A small contrastive audio-text model, trained from scratch: encoder activation relu.
Rows from block 5 of the audio encoder, named by matrix and row number. Rows with one number belong to one channel. Each number is 128 + 24 x the weight over its row's rms, rounded and kept within 0 to 255. All counts start at 0. Numbers have three digits each. After the name is the row's rms in percent of the matrix's.
# convs0: first 3x3 conv (encoder.blocks.5.convs.0.weight, 256x256x3x3), inputs 240-249, a 3x3 kernel for each
# convs1: second 3x3 conv (encoder.blocks.5.convs.1.weight, 256x256x3x3, transposed), outputs 240-249, a 3x3 kernel for each
convs0.46 101:127130130128117129165154118155083145126100117098116128140105098135105131121154099138074083140134154105137159091159115099137131154097142135152086114108145136155122134133138088118134128147158100113146141117113147123155154080123119131131112128127134158102155131108121106098
convs1.46 104:155138117117166153114116088098159137167106143113142117151136108102114160117145117134103113107130109115115120143146130113101106134133096149111141112143085130106172112115125127160166132139085132123119109136124088135111137121110164111082105110140147157127112152107185142123
convs0.47 102:154143117129120126144132144119114129162130119149148154134182148133166098139151144146139098098123047161141153202104168143110143084116177111125115118158129124123139165129144141134107117107139155177113179120099101098160133131112122137128099152148145124094107137130110139116
convs1.47 102:101125111129105114139143147145149178122120107147141138119161123117147143147101104127135145161100146125134135104174145115169172087176133118115136112113122110151070125138123146140141156132164172146131084098109136130109144091140145146135080135118125146115153101149092130082
convs0.48 098:087103071107101137157176152112179102094113138139049118171129121151149123130125079194156114155119119130087102103179131146125098089173123155092182115118155163101135171125099155130145097075115140122150214080122100121139116127116134111167185116108143142107093147133099135144
convs1.48 100:119137141139158140126103108111110115106130125126118158096155175133134144132097138173111102089144103125149100111131156086159162128159134081118122093100107114161099120110110131139104104115136131140127109125140120136138084118121131151138117128101130090139107118120138079134
convs0.49 098:128114122125166173136123141154106135153111116114187103129133136128095118100135087105135132130116124143087100101134181172118169124135139131118121125145109145084130132127124103096089166110093198088124165145114154144141116155112146195090161152159114092157142134150110165088
convs1.49 098:111128111087118100135114152132151118134145123133109128083106140130124158145151096132117147158117149118109133097095113136128097122134115159121144132122143145116144116128163128106114110112121102131114137153105118135107133146131121116120135132119117150139097154136123105134
convs0.50 096:109118112104098132137114140142121118133164135172136138092110104114142118103116140098131104102140110124154131151129135144143105110159153131144166131125117119123120147138087105139128126143099077094133131146120144089121158082063114138108147139110165126097078129104135086175
convs1.50 100:134120104111114131107101120106185123114118165103086126109204137111128108140149138141116129126138157120122078093131152124090082117146059163096126141142113155163192078147141099110118132135161084124125150114146107142130140119147119117091106120098137173125124137102092111093
convs0.51 107:141126112116116107148132097173144147147163127131114149137136157130180124108121119099151139110172126151169186134091192138090098128129140158173128106127130133177130127052086154183153135132146128123125105109157112132134140104097093176109103117135056149179138088164110125145
convs1.51 101:146140149091100109144160140109146109162147142094114140141137152140153154144174095101196164129123085170113116119183138115104125125110151141139150146146134167112150124128129126078127079134157147130140115108135146126147138113138107137094107098122101126155143111123099176183
convs0.52 121:063145151151147125125110104161112144100147169126088104111107140152118121136130132120113125137118087111137149138130154120106127071175128130148146111156141158166083112102100148140124126112109176130123144149101120136157122136114130124109144076141116098159141119132111157153
convs1.52 119:099120102168111140096101170138116110107129162078144127095166118128101127152118095141167180109127077139157129100105139130144132148133101133119110114127131140128124242205179139138142110121100126134118173097117112101125125113135170181148163133131148115097135151106147114149
convs0.53 107:177106109132117130156145135075135121120091135134129095169128070130125134135133135104121125132155149113114147150120133127104125107136135087172147119170144135126102132147175149138149104146149158162171129120146175141119147142106126168101130138133120127176087093104084071095
convs1.53 101:088103136122118108123110144126107141105103124128120118116107161121150098147122137118157131112146143179124181096134131170116141144125153151148100156150096127103100170152112170153132244192129124146102129105156105121129187157137122182102132125098132122138132091122166068135
convs0.54 089:158093095093146141119131148107133129119144125147128101149160119150132133133175102095136081119113114112097142121156132138152107114129146096163137155153088135115143128104146123107092104112154145141147139118130070147106160110114167119091129157099111110148129101084118090082
convs1.54 092:124111139121111143116100104144104128159132112165139135141119125131131147128125133110143155131133113115140106130105142089172137154107122131152162155118140134112146129131125116118124130124126149112176139172043136122088083128102134175096107173136122148129111133084117093107
convs0.55 106:131137131133106160135104128132147123149107125181098112131131137093131095091134138143063131140126150065164116138138114101145165147192128146120142134112098157106115128099131161097129113141122137130118115138069144139124157156123193147092113125099117135153146089124110087128
convs1.55 103:137122150073112133094076126155126129132149102108157131118117098098125147130142130155093159120127142111140123181137120102135130134144124103133144129130147081153150138121124149121121128107131128140093128099149142155092145093146121175154133097106106164146147164143133141153
convs0.56 096:129115150131124144101130152117154137149163088105118162110148162100141105127106130150135137124139112096135097099134101108105124122136102102122126139110168127157137099112084103108183120123119146084144078148144079106100155099159158115113107144141123175153103129120094111093
convs1.56 098:138129126138187158120145113132110126156096153132153085100123125144089137098145129138149124139162138168145174127116105120155156098125094131119132101155147094108134129092134111132152147185134090103130133121091143150105110118087122081104121089151166145108123125077103102098
convs0.57 116:124131119110147144093115101111125158150103111097128130124124136130141134142135170090133125106106171118141133147112119150108104095143082073102123141151124131120106095156148117133145088063094095117162111143128111123112136129155135122121145095155144171172106112116121131086
convs1.57 109:135121150124160128129080105135123139128084085113141127150198140152159099142116150139143149113160138142148157117184134177151170128118130126131125129158074159128137121110144068112078239214184144134142099118080152146132106117147120141124142121163143092162139122160149196101
convs0.58 091:088102149138132159142121135123132155088132145160114100134106143106111151108116174090146117147132104131127115115185136167111162113103141146165115145126127140113137131112140110116128120087124066116133135142140110147111122102099137073134114098122143091119106123103100120110
convs1.58 096:120114138136135140136135106126118149143119116096120120140098153121140156114078140152090099125079133158165129112135148153135101106113151113113158162100117141143150114105117142172137138134168095105114105134135125110118156165082137131129123167085127155140144126135135101094
convs0.59 087:132104131108134100120148129117154118137149145126145173163120150120149123124146106108116137137132140142131131137098175138165129128081111097135127105140149110151170131168136140119125133147114199174118152114102117134112096051125130086122133125105112088067113139155123099145
convs1.59 088:110133095137114120081123129153132144130086101146125158139122112121153126134177132170120126101142146126092120138175177137119147114115107120149154093129135151166142159117121152176165095106146151114126152139153113128110148170130105142107101095119118122132143105118126166151
convs0.60 092:090141133155125132154147128117155132156093155132138135142106142123102091115111139122126117148129109155115133104096110165127120112140149136148156107136159159121138128110141139121162114084084113112141105121149130170146172097123110087096113157072136134098112098130091111119
convs1.60 091:126138103114166165157134134129103112078127127125126130115126107144124093128123156174175185127113147127116123094103119145131124120156088171155127127123195149164112110117137088131146139161158120132115120125143163153142097116090114133138111090179179163132087139123127135122
convs0.61 100:098116063156157147131131117112138120145151100129134110147141106150147126129077066135124133129133119141188119157148114108107104115136154129131119139099142170094116095094136128119120149130154163167153126143132123159136173146163093134131116120148116133145150111156113161122
convs1.61 098:146115137131164182074100041113115129129148152126119148101140101156094144127128132156145103117144150101096133154125128102128106121098160127142095102084091101101139141138154135126133136160123146130171126133140100134142109138136132114137086117067128116161103164103117162132
convs0.62 100:128141108120090141184135149145132102149140110165114138150152101136156129120106125115123110137139106114129142080132115126152164127117118140131136133153107111168138156103119103115127138156134136113130137136116067131075129075171094118162091168108089152126124079162116149095
convs1.62 101:122135150110090061186103153159127101080094128124133131095166123163140138113159116132129141101150115117115100192127139121135120126100145143148115144132116091121110111112103163171169135142121130116098118149114150132126145171115148196139133132144116138086140160124179139125
convs0.63 091:149125097118127131132114113107105131071094117114099144107152112145089109104114134147114151139136141115135136109090141145117091141150058156157133141136118163104128096108148129147133131074124146129160102128122113078115106148147101130165141105135108130151148098141136123106
convs1.63 103:156153138114134104206179142129113109143106103116114155099161136113112119152155106136140122102145143166125064168159103095156088180118107167140118139101116136152089137118133134156151161146155141211141177151142072132137149103113160173184109143092112133131150120131120107143
convs0.64 102:100126131079083086121140114090165136090120146113160156137135103106095166139103147100119158129118172130101127101135124077162117080101092166077090149137102114131129143156113088134118133162080112117099145101152119141087147119122111132136128169111082129121115122112125103118
convs1.64 100:164123132081104090124113090124106136113142115139125164161161179132118119135160127142103138109135142131156136074117152151084109117139126098188114124126131118173154103118185077110118136167161108113098113117114147107114114133167138128102092144127140160097136080117102109153
convs0.65 096:147116117106107153147159129142115121094135140091138150147136113167137116138152146086136116110153136166182155113146155141102075173120104133112124169124153096189169126109123120098142119192133141129127104136127126139164137112108122117157140116132096131155157136115101089139
convs1.65 097:136131138171106154110143116126097160151113135147122155115168094130150133143144161107171128136152164124101163154120145144146130180121135085105109144130102101161160136164155083125106140143115131143115133090094108133133161150138134107193113136109154144195177150167122115139
convs0.66 106:085109135214101029111123112154152076173128100141074153133107177153155075107137130144141118115120143126152124151105123114155120114159173113156123104112157125081116118143120132166130152097119114151107166153086109104097147174126119168127139113127130131148130146187135094112
convs1.66 105:118119141184140104092116100101135106152098132092131110101126174145095083146139131146112143135132118131109134154111109123122129133099142118140103168161115122141131138135120129138118089136113168105138135133083147145115107114126174137183141167104076154138130134098130100146
convs0.67 113:155113115111111123136125116134147158183134148153162121122128125133115126077156176087113108110116120157128094101126121168099091169118136105078121100133118134143145173131137143124151105149139071130149109166137088134145111124148131099187144088139066139154108129150132150116
convs1.67 106:119106129099140158116081122135135175135120133090098158146118174117136112115130120134162158149147096142101147164138148116174106103127153105133124128184134132127147103078110112131156104129132129106133099157110143122132169171105138134132134126112118137137114132126118131132
convs0.68 096:137135121070123103125153164177113125113117109134119131119102127125134068123149132133108114116125115120130146099138113092076125188103125128144115121081094132136118109121111156136130087152155104126104139105090144126145107148149108134129179114185168098155124132129152101141
convs1.68 092:139115129075114091113144126123098085130110144110131094118138147116123136114137087128116161142174148142137140106147109122138121175150105189131115150154118148138147101142139123134152146102097118131146107122117137165139151114144133131124156141074130149106101127109114088094
convs0.69 106:155145158125119095138109073153160103137163132137153136140111118143156151122192127130117115120109127123114138067176158095135106126126184115128108157131155130106122114116112121112149178128153089142123127136129149153136118163142133148135133132109100148144151120110130149094
convs1.69 105:111152114140121112097107124156148122177155107102143102138137137112111128138108125135093095133077103104101103096098128120138126113114113181132149130152160172163140129148133064103112047088127121165149106123133119145110114144118132104109110129112161127111097135125058147158
convs0.70 094:103122134140117128104128137111154143131116131124147110138118170116138144091106117134179168134131100107109077140132144098136142118117131118135135150118125123117122160117143119130168148133130120115164132107146164163109141105121181129066125138113131119100107181185118118148
convs1.70 100:131120117085125111146141138130102106100180123141111150110141115145124149119159117113094140142122129161107101132097180082104186126139148176166144145142114108143171169148140123109135132121125125131121119135114136131124150113129142139151138095148141173113116140074166140117
convs0.71 103:114135111110141163100100125113120105104130107133128131122138123146155107117076115126146111161129119112139114136127135123152129121136150109102133118135130121096113119122140124112110135115136111159185109166146176116126064099091124102096157137163178142134144173153088122135
convs1.71 100:126134115122115112198144125129106120116107108139131159118145135106103118105150103131143118103129114139139099119084104112128136121115134151126135128130133119085118107115101136105139124145148083112136080122136189153125132079126127135138121137113109150118127097144143110129
convs0.72 105:088136120164184162129153141119115140113123131138158116116083140099108102101101121122179140157163132125127160152142151177099155155122100124136122132154115165161121120114116132119126166098143137133104166198147142164149079120131119097140099150123124103134143168116152147116
convs1.72 097:123113139140136122088116121138127102128168162193118112151108100137106147140115118132118138111130106143124119163120114129153165129144141096089111142094123109164172115119109123098083143124115136124124117107112152101117137169151133086154096114211206091136170130138122127132
convs0.73 126:125121110120113141114138101128123128152079123101154184084167149149111141130107146128169117086107116161110080099187124143100120145080160157115112094162173119109130127115072153156123124099151100144129187050135133195145144107091149132165089155122160153101175077131096121145
convs1.73 115:117141125123157117112053098094162161126102118141134147126122148139134144136122142143129169136135082111145173140100166138110128086127097105157099105135150110147130137111108131140147107148150130158123104127099159101151164095139081197137125184102123072143163133089074133142
convs0.74 096:092133152190110065109082154102119116119128098153111127101126132158104102127144100094100121080119170124145181134138090076157133091095146052095151140106106178104113125145157127115104111128103123108113160136091097078153104144132150145143144142141110116127115103150143083153
convs1.74 095:138135160157109122126134110117113162128133136113159152123118177089145144107163105149110080144116137149131125141160119144099167128113111152115108123153110111125144114123115135116112122169153149163125128142106107124120140094089140187144114128134127144088113109117124138128
convs0.75 100:131126113115147129068125123158140094118132155133097119108172064093192115113143145119088093157131098117110092141110172098117113149129177129138082136127101105152119137137125144128133108113139097120114184138116166112082129127149109102118090135136087094117171109110105102128
convs1.75 101:125143151106126153115126133101114122124130080155110124194113147142173132122125139137118130126128113130098114129117157130105120130120116136136136163100129151126120144132114172121126118123120136108162150143121119134134159136122109141132119124116117114160150158112142110149
convs0.76 087:109084112154137120154117115129137156131108085095088157126091143105174136143138075120115133139154164145091140141077119153143116089140122159164140155132093147127134109119127086101107137147150100126169117135095127121143091134128092105105135084128166127117128128115102153112
convs1.76 094:140135129115119120163153175162107123167139107111119115139119146171096129126096112103080107142117124116134162105117168142092098106081108124098109141098086128151102124153149161103102091124144102125113159145117123149128141138122099152124131119127093096137150130105145138140
convs0.77 096:073124129154149151153108104130118143142129125088128137111160135128146143154128109100123155113128115142157122109126150081153159198129128154082108134131117126164168118128124148140142130136127156154122109116132143154137085137138108135107093120152138151088078123125100106095
convs1.77 100:123140107119116103127136132094100118148155123135123138110154113116117146099155123098108132107098100093130108122158123118102123108102105136092105103118068151139152133151168169101115080109110128110108130137127168143152126112080176168108116130124148151120167165178168112148
convs0.78 092:128122128114119143124159092137105113111166127125114065133136115114168166118168126130140119157121098142137150157133104159105070115106163117117144128135121109131120102089072124132098101112123126175082087125158138112150142110076105114115139184133124116123104152160100135180
convs1.78 096:115127138143123122159147204135151152150101116124116141140140138175148126120131117094090085093117124082124098129122162117131151114142113141140156134135132118126111096114107165114130107156177106078102101142151124145142135105120102066138097116131102136094143115115154115117
convs0.79 091:141109131158181125139111095079124119145113121108094115149127125138185126148130101107155171158179205105113152141116123114147175118122100128141120135086106132162141137129093117104134145108118115150122118138151130136126099123126112172142132172120145103142103103099112129108
convs1.79 090:120158098151154133089166131166109184120111121148099147117104145109130066112120163130119157142109156099083176130110169128168149139132129142104159117134171118148158115089109092105082176146139096128123110149121142119110125176160139147161111148170092115109085131144121144132
convs0.80 094:110143147143127117135133161147140137111093086063114159137145163146068149122117094106110123161111118106079135142149143141132152131115120107165092126110122105153116130121136106130109120163120143122140130120171149159125127152180162144103151127121055152141097134127132181132
convs1.80 090:105154146143122095153136126117165178154117139125174111104134183096120152141126161154151186152138123167181112122134125148110122109133143129142121146147129126136142082168147111129133107086076138102102131150138079126136131110084095126121081170108113107119138113125101095088
convs0.81 096:128094082143157160116151135157115146141127121105115123121150120128133111102119171161130072105152131104122120153138143155141163130086083155120096128120133139153127135122155113098091169117135156159172132184124142117126115130091134123107149108082041133127142090114126149115
convs1.81 095:152145124134106078114119112110149152123154107129144070146153156097123157123136105082104114141169147146169120151150156106143126109148167129130089125132113114108154129142105154160166113128088138106127128134086110143152131099143151147102131104116136128142188134133122136124
convs0.82 089:123129075157150163142113138145128154170106166100085071147131146125102104110128171095083099083135116141110136163154125135128145070141095170124132119144134114122125099095139134140124113099130126109122154098093063144081147086110161090117136138137147111149130110122138126138
convs1.82 092:140152129132144104121141145125137163094105164107135122110182123095134102135098188149153142113140133103157153170156135130141098118110127118115162130108120104110148116138148111147127142093159100128140178120130135114157080135134102116112103156094094128139128133145116150116
convs0.83 085:135130138153156140137101104117181152119108153161126124137118130113127137132112136090153139109123110127115119127140098180102111149125140118106084103123119124131135105106152115152126134113126129145129116158152185134152112141141093141117138136167148108100104128134087118154
convs1.83 085:119133099118115115114151121118107126154117139126141126091137110105139116115116153133134123122094101098124093152114151168159110123119139147116101161134106133112092146114111163136126106169135120153117122160103167096107116138095167131190117171144108111146101140124130151093
convs0.84 095:131129119148120121117153145099096115092116120087154167120135108081156127118107167133148133159140129119080198181123118173119086078100184085137104112102136186117103146144141151116141137116123139092132145140146090102154156110109105135120132098101128143136111115184142153119
convs1.84 098:112112124156137152137091116110141173117118098156142116106104141144129128114126090122121102099145109132112114096088138119145106159103092159105120130127109092101152160155122100121144098109124139136130097139181125120132106161103139099136048147162119092126096114122156117129
convs0.85 097:121112145114136155140102108123124133127176099109132112169146106154118081177129112084118125067139139123116109098151140069114147100134124187134086154127141134102134157123113155151114134126157128114160125144115144148101136085110118093157105138142171073079137126105160145098
convs1.85 100:149164127095123151109134125183134117140116106146134123114145138113115136139131073115172090117122177092129144117150098126141133138110113140146128113200119157099133102130105141131129127145103133111132136123152155124135088080119176149156153103109099139109124137140153108079
convs0.86 116:101135131097081093097123164173137126105094083083149110126121113127147143120123141096139116141153149156135126151132082066095126139075116104121150118145102092093124108122137138114115115133109148116103119122138132156133110118150164120138122150108131154101116063112111100150
convs1.86 113:146114113147154177096089086128137117143110118150159144113139118130130136134126133139141130112133137118121082087106158106110053063103119219125083133139158116111128123110115141139125116110129112142118134148149142137155109108127107146141126120130157128136126078126148149197
convs0.87 106:099110108108122109135122112133114163105130150071132118158123116102155093148134148124146105135151103139102134106120114104146160101127151118166152113128128144142094096138120179135107134159120166165142136087088120118122098128168127079168118186115142128112128106144110133129
convs1.87 108:151156146157158111088062123126108145131144125147103124109135063107125127111104131150167164109132154115152119125161142127109142137139142108106132125170131179116141125165142089146114083098099116151113155135134107127112141158125100143133142130172122098072122123091089122117
convs0.88 086:148134074152118087139131146159111159144097123100113119187115139145125079144112058120115133121128165129135139114138093117078159142112097095093135165151147119153152113151121133136133115151148134138194140121138167111151129088137086108136152108151110098169129152120110134128
convs1.88 090:130113115119151114141086110115117109153152158196166131085128151152130104088142066085142120135157120120089096115132174108193132116128129172157141121131133142139144119097094131117117145169182117115111166166152115136074120171144146163137168159141088137098110137126080116153
convs0.89 085:097103087127117150140150102128168152142149150142111121105146132120126145130123161177150137101099064139115132122141134112102129103130130119117120116131108086125147109120114115105106146113141153142112111143128131138098148107131127062083174118097109120125107124156117128121
convs1.89 093:111114116116141109125189111133138124164124125124145132151139143121124148141112102158103140155119122191141115162120124141121153108161139133169128127143124096134155105133096128164102138089147106066150101130138128129170104122186125135133111119144132140156081143102135139092
convs0.90 096:126093085119127107146122147103136131110128127127113143157149122143164151140106099104166143122143143126164159120100116138127114116119152139150161105093149113122157129140162115108138086094140159165120095126175178151129143148093127172164114183155138119171129114108125143131
convs1.90 093:138123107169146179137116140124135149136147140143149143118124122171139130141082143166135144160109085120157108120117123119132121130114141146172135131178118095136102132134101119128114113117116144111120149112170145120119084146122094154139144151120152129139181174155115149131
convs0.91 119:134132141162145162119072123090113195183151080149150076117128158125162130165119082092081116071118116115148084145104119081117233132141078106118146116102114164143085120123118085119113087129087156106111149159135128158121109158107132199087109108129120143145117073127194121066
convs1.91 117:135147160129112148156113151114152120109111128069175139117140097125110159097124136194097149104158126151088133098109129138128100133089115085130128140113117172100136110120111137159124147087095159106136136133122126116151110141107166181145127119182133175109132122151167115115
convs0.92 093:098113130113126099105139105110120124118135122099116093152128120134135118115132115120147151118145184078094097148122116118100122136151128087095162127110125136129105118131161110098096153131128126128133082143115088103129123123147121146146144136110122118116116107122116120138
convs1.92 093:119151150103117101184143115132131117114113139124154108119111110122088105155104146148110156145126118169105152088092120137128111152107103144103123143149143103127111124156129128149136106095117083117133144145115127112116133170118104090094113132144123117068116159174114114160
convs0.93 127:150127100118117181156145082135122159089120149109153088120138125135112134115146117060115154131149150106132176115145145119158136154171112151111106168122107117106146130102114168140141155130121152093108159123113128154124140134141105182091128189078128106138122066120202121093
convs1.93 116:120105130088093118177118137118136153123133125115160118145144102097084152122137148108169127124158128162071142148124136143122158134084106145161137106136161138103123167157129092125121145090146122121178149162133131102124162137100156152153143121123137128115125147106131130112
convs0.94 089:104146175177112081124118172105133135136127105161154128071131097111118113144143151089126144129155149098161143139112194151134130122116078096092111118092099121125123093143159125104160093104096159112145127178178137112169096120101131145100118161157140131105110154108141124125
convs1.94 090:124114150117091070121092161100085124101149129150148179120145162114138128138087161095120124093131108178116152136123103130152157143155137141134094049135129128112105152134161105110117119131128116122139115123151116131127122128141127132141129155162147119116115131122121124124
convs0.95 127:143106143141127132123136095135112149127130148136106090117118111131122117148101123092096192112111170059134188094149172088145120058173139144104106090121136152096125130090115129119140149116132141121140170141126135153145139112123113167146111111112115086148134141116147125115
convs1.95 117:125134114143124171136178174118134169139137166121194129086142114125120121124154089143154159115124140198134145116124112143047161156173102114130134099108117136137112127149082123151116109151123136130127110131119127146140126131130120170147153092091108116143152148101139148130
convs0.96 110:135142127132171137133116105093130141144125139095117124114130117124136131156116140095137114124147123125133116107150055115118108120128137104098198094133124152129137143138125072105112173177148126137130089126114181100104147131144132138129125135139133102125113110079139117137
convs1.96 105:134119123140136103165163192138138129134152160098091088109134148116106117118156125122106168144153138131135107100111096105079173110137110141141117142132101107113099144131139110125133098087091146145121122127141124138110163123143116138162127132112139138121156177190135111093
convs0.97 103:066083105114098103149147158161143161107094108139106110142125125096093153105121138092124116134119145156143130106112115151109139140175115107090161158141122150139167159116120121154126160131123086082092095145169149120139114171150131158172102126117118101146096139166134143167
convs1.97 098:152133154118156130121140125133145105148137165091117122122101107150132148160154115158156170153130147149118141144089120104106134126169153101127142149100083136137113075064057162147135144146136134148121165136150153157149072072168132135155149150135173185138090160145123154177
convs0.98 117:103122121123126114141150120140104159113116120126126136120111145106137138156106150126109126132107142068102084162102153077171125119118095138146129076175130095152163122128128133096149077101130113154103172131080130077162124179112162078129145104104127142133157159115145130096
convs1.98 113:123122092088130155147112120109104148141137119152142140147098140124164141151107126162103098128150158118083154178147188115101130125137137133161078173109150150150103129165087147159158158102130155116158127135117137110124099153120115129126114102097136103122133150120139121138
convs0.99 090:118124138143112126126122126162154120143126098149110090130128144100102117139119110127144153137116125101142150167176119101098168139175129117141147150143134104137142145136153134115081088102153135158136111118134081133149162130123132111102095104159147157129061094152077117135
convs1.99 096:117149135086107124137174129125127135118132098125115157112102112145134127124090180125146178150145119153132127163135090096176076158129114101143158098093156172134163147088110128101093164163127137113087116147142135093118151124106137160130119171123124125149123114133105128138
convs0.100 108:141136129157177102131141135143144112099168129124127134148131090115163137125146163104136145095116163108142111115179119092117139165180126159153110118089134099180105127088148120086119110117123110174107172166083110123125102203108141114092129170132149137149149153086123132130
convs1.100 109:118141127114124146131150128098122122140116092090105107150165051155136144174147110090142131108139140114151149150114096123152153105083146135151126082110139169133133202167164133162127171161160126100103127157119133134151108158131151129148116151145155150126125139134144108130
convs0.101 100:131130121119119101149130156166136138117107160098140095129145129137117117178097109134125114090124103157131184145109129152163151071129180171131107142108150118117129173132113169153154097092088143098111126118134090141121118147093104076144159119100146105155134121165174128099
convs1.101 101:157184156121140087155165134142131139110139104099154125132141118160135072101122171107194135138147132110073074166116113120114101088120133121086121114112122129102115122083082118147152120121129119136097155133167117118114151123118126136098129102110166157137109123153149126133
convs0.102 097:167104083111121137138143129165105127123123142142186091149131096143135109131115129175139166174147154141123160144129077130087081112132162109091127124136099106132153097113136132149131105117179124104108143144153116124121096126164115145153169143127101129148162162117140155139
convs1.102 100:134144130073116077115157123103091108127126134124105113141127135126120104148120106139127120075114119119155077129158089107095142105140096154121145160136113118133099136128109159147118145129145135133123107126142147122115171140116141122124146134171119117112146109071132150146
convs0.103 095:121109130095121154135115126152153098151146127123107099118122122131155117110106137112129141127133184143117153115127099129130131154130114143120119137109118119167130127150092142167117110130162121093144127076114117158109120117072178198162113099150137101111051106123101145134
convs1.103 094:113122126141169163176133115164126116130166166133140138082143134116136134147091109124148133118138135168140121147102111124143110173094118116143113124185103131108116109102108112090125138127106100141143107101102127151153117136118096137128107120137120116149108142097140081121
convs0.104 104:117132116098109135122127127174140121112089168078094105183090134142109147113126117118155105078139116172146170085180112168117130113138174090107118118130128180090134160170117105151160103120116102137131101098123179133114137094116133130124145138088133103125115111148100116182
convs1.104 107:128136151087130112154153130121098141116131124085159084178092133133137106119128133135186134136149225136127133128126103162131120076097130146126118114127125148113126106118105160149145079122125096126095127117161123133133124133161145143127133170102091133141121134124125121137
convs0.105 096:149188211117122122117121143133117133174086112104127129141110113139142115149142076117111100140128122126144114107120101125092145142159118116122144151177105120112118120138157159121142091114156118195109140174120159137110076132129086111105106107101137121140140144132132121129
convs1.105 098:129150134141136155087069122165118110135128135127160132139134123179149107091174174145160117122138138116127171154134129105134108120142146136133130125168101125157129112130121128140130117166148134131091142140138118166152094171157143132155170150113134129130147158104101146098
convs0.106 094:154112167139121109130121107171158101130199130144145142172107107105182093069116132145128119090120121133140074152102199116085144104108143137098114139144124146161118138122124107131152089131140157115107129118100074099172125156115101104151059174095124127131113106119128112121
convs1.106 103:108085127185175055093113114101119072139154178138145120140124115179118088144146146165104133173152132116132120141145159168149175092123107138145135120154136115151161115147117155161121161106134154173153181135105114100109129182102138134127143127099119130140141095111140110116
convs0.107 084:119144133098143146155124127093083122159120120114118117126128111098127179125150135110137143098133127106099131132155134195106114132160142151134155127080107108138164089118096117137170169131122173143115141131146129131120166126112095145116137110118102144147119106134113062086
convs1.107 091:092099111115148155182126145145156125138161134112144126106127134114126095148109142142133138152137134176159139124163142150123136151126138151130118134125104129155095119141135165138141196164169101138087126119123132141123092155160156156146162144104139144086174107129174142105
convs0.108 100:135107111152147152149161127152111167084162172120104113115106116122105126152150139138164103103122158179101172104126139085080109131137155115113114128129156109123189124124103114148134122170129148180101109094132135120129128168133123144119151086133114139164168084141118132164
convs1.108 104:149120141148128116082103142111113131115118124118149151171114088139150138135135108120130118119137125087138104136102149120118101102112129119139132127121134110123103132105109080145124117129138104173137139123127108144181137149128130166115157126124123104136095161108088108128
convs0.109 097:097118138119128142110101120149150134099143106124141137062112143107119170140099130121098119140171086068139097202155125194150084185135120103109185120099174100172154146151128167169145135153154117106152105137115110146159151084125152102116153089104115148128091132143126134158
convs1.109 095:134141089062108118097100129138119117143109128159123151146120134131141112104107106127089129116094128098086099147155128143180143134160124126077153095110154107124095144134137151168166148149123126130132143129138149146136116130140144122118129104111129131107152108135161137129
convs0.110 109:122116139118130159071151129129103135126144137065152137136125117150140143155112122094142146159107131061135101163091140138129106111116104127120146168140121132102125115109114137104087081126140115168133150096127115150109137071175121168123135115101155105124128092141123137121
convs1.110 109:106130127155130091134135182145141159100091137109159149122104145123104108147121151158132157103129158125150114160156119123083165086165132108098124149128099131176130187207135124130093150131122126127127132131110137123131112107101139139122144126117129109095182155062113121140
convs0.111 125:111097126112136117126136130121117134067131147090150138133148129127127125138122093127080084088171128085151078100101142124150127143082167193124136156149102128121118123116126133163066174143120130117125100128142135121126103161114124126153211052175138170100073136124134084152
convs1.111 117:107145120133168103120159105145120115133122132091161136129114118124129119148131149147091114190125110143140127090147130134132141161130093135097119073144082147114111133118150085150130098106113130107133136169147118109119107092153115119120140127133101156150117143125169152129
convs0.112 102:128137148150118081126161125128100137174130146132095135120130186187148127154143163132104139122165131157121124143079107173161157078099130106134139164138129118158168122126131076153135148133132147120103133120130125126195102144123120106106142173134119111137153171116098163154
convs1.112 104:106128146141113076093155179091104121099102143149134137146114137122139125138135141150123098137084105113179122110111184133127113194127124123123117131151165106128133145159161174163133141147147102119086121114121129136134091125112168121147125116107128109130127112139150148138
convs0.113 085:128186169129132147119113076088127177127107125116114114116121136143145132152119131130119118142153126109116132143074111129109088133125119139103134121120080146149129132153131078121109127107117129128093139116120143155121160177110101152135081116105122106102147132113161116124
convs1.113 091:144137127128137123088069074092120153085111103117091103154086142125150082135118143100167183075125161178120145109142122137136119091104102141111147153088084138102142119136101141151153123124130142102148118141140165174169128077108181194155129142121129152097114151148208093115
convs0.114 098:105113067163143129086113155148176145121101091143105134124098124129162113130150143151157110111101104113114122131154096153116129077106102093132146131130155166168117094129168147123156137126116133135145141166124134097070116090163118126145114150107163184125117157099118097115
convs1.114 104:103123103148150175125141160120133123116128130134096129121155125140118117120135098091139169089123180158088087128088118083152132165106122154102116136132112128139101128145140175126148119139108126115109154166156111133114161134129121123132125148142103115137147116118144100100
convs0.115 114:118184121159186151139121114108167132107149123154133113104136127107108117154124083143091143118124138117143144130115105125155112156117113102129124133145165124128144064127112125147131116126151102115117139109156170130104126121166087112116146124091207145088147102137085107119
convs1.115 112:144136134162133106122096135139108107136116131137139127165144109096109147143147105143098152141102132118168079110134125169103097150138084106121159133142122087101112098086134112147152161127156140133133118122126176154132127118130106121124162150111102122127131167124182153077
convs0.116 092:104120127115129121159130169146111140125104115132153102130107147121125146146138135135124065115092088080122144153120129105109139125075171085142157097151129128151144112131130111093129164131150131146087130137142137115108100166154112195122091181145174091116108114110125154081
convs1.116 097:135111105127112109145141169089102158103131145129138154107134178128101122130105094114084136127103111146111147102137106155146145124167193140143111138118126121120135122136119157153137113101076130159147132155111137118122133155148161123138162116102137094170095133130153125093
convs0.117 122:133125130134128106144141105114161108136128110128146116112123144110128122137102109106135108147159160108127147122145114125123170104100100132092122090135106114127113146096088087139156168129096103114088138119128096098136106158085168173133130092123088115103107156150121100099
convs1.117 117:147103118126170133082100135142097143136143114137154107164166128128166120095140128084141175124149132104111154125101165110155078137123148135132160115165149104136110098117130106119130109098092135122125109174149123113156109145113111120111154130158170111130152132205121150160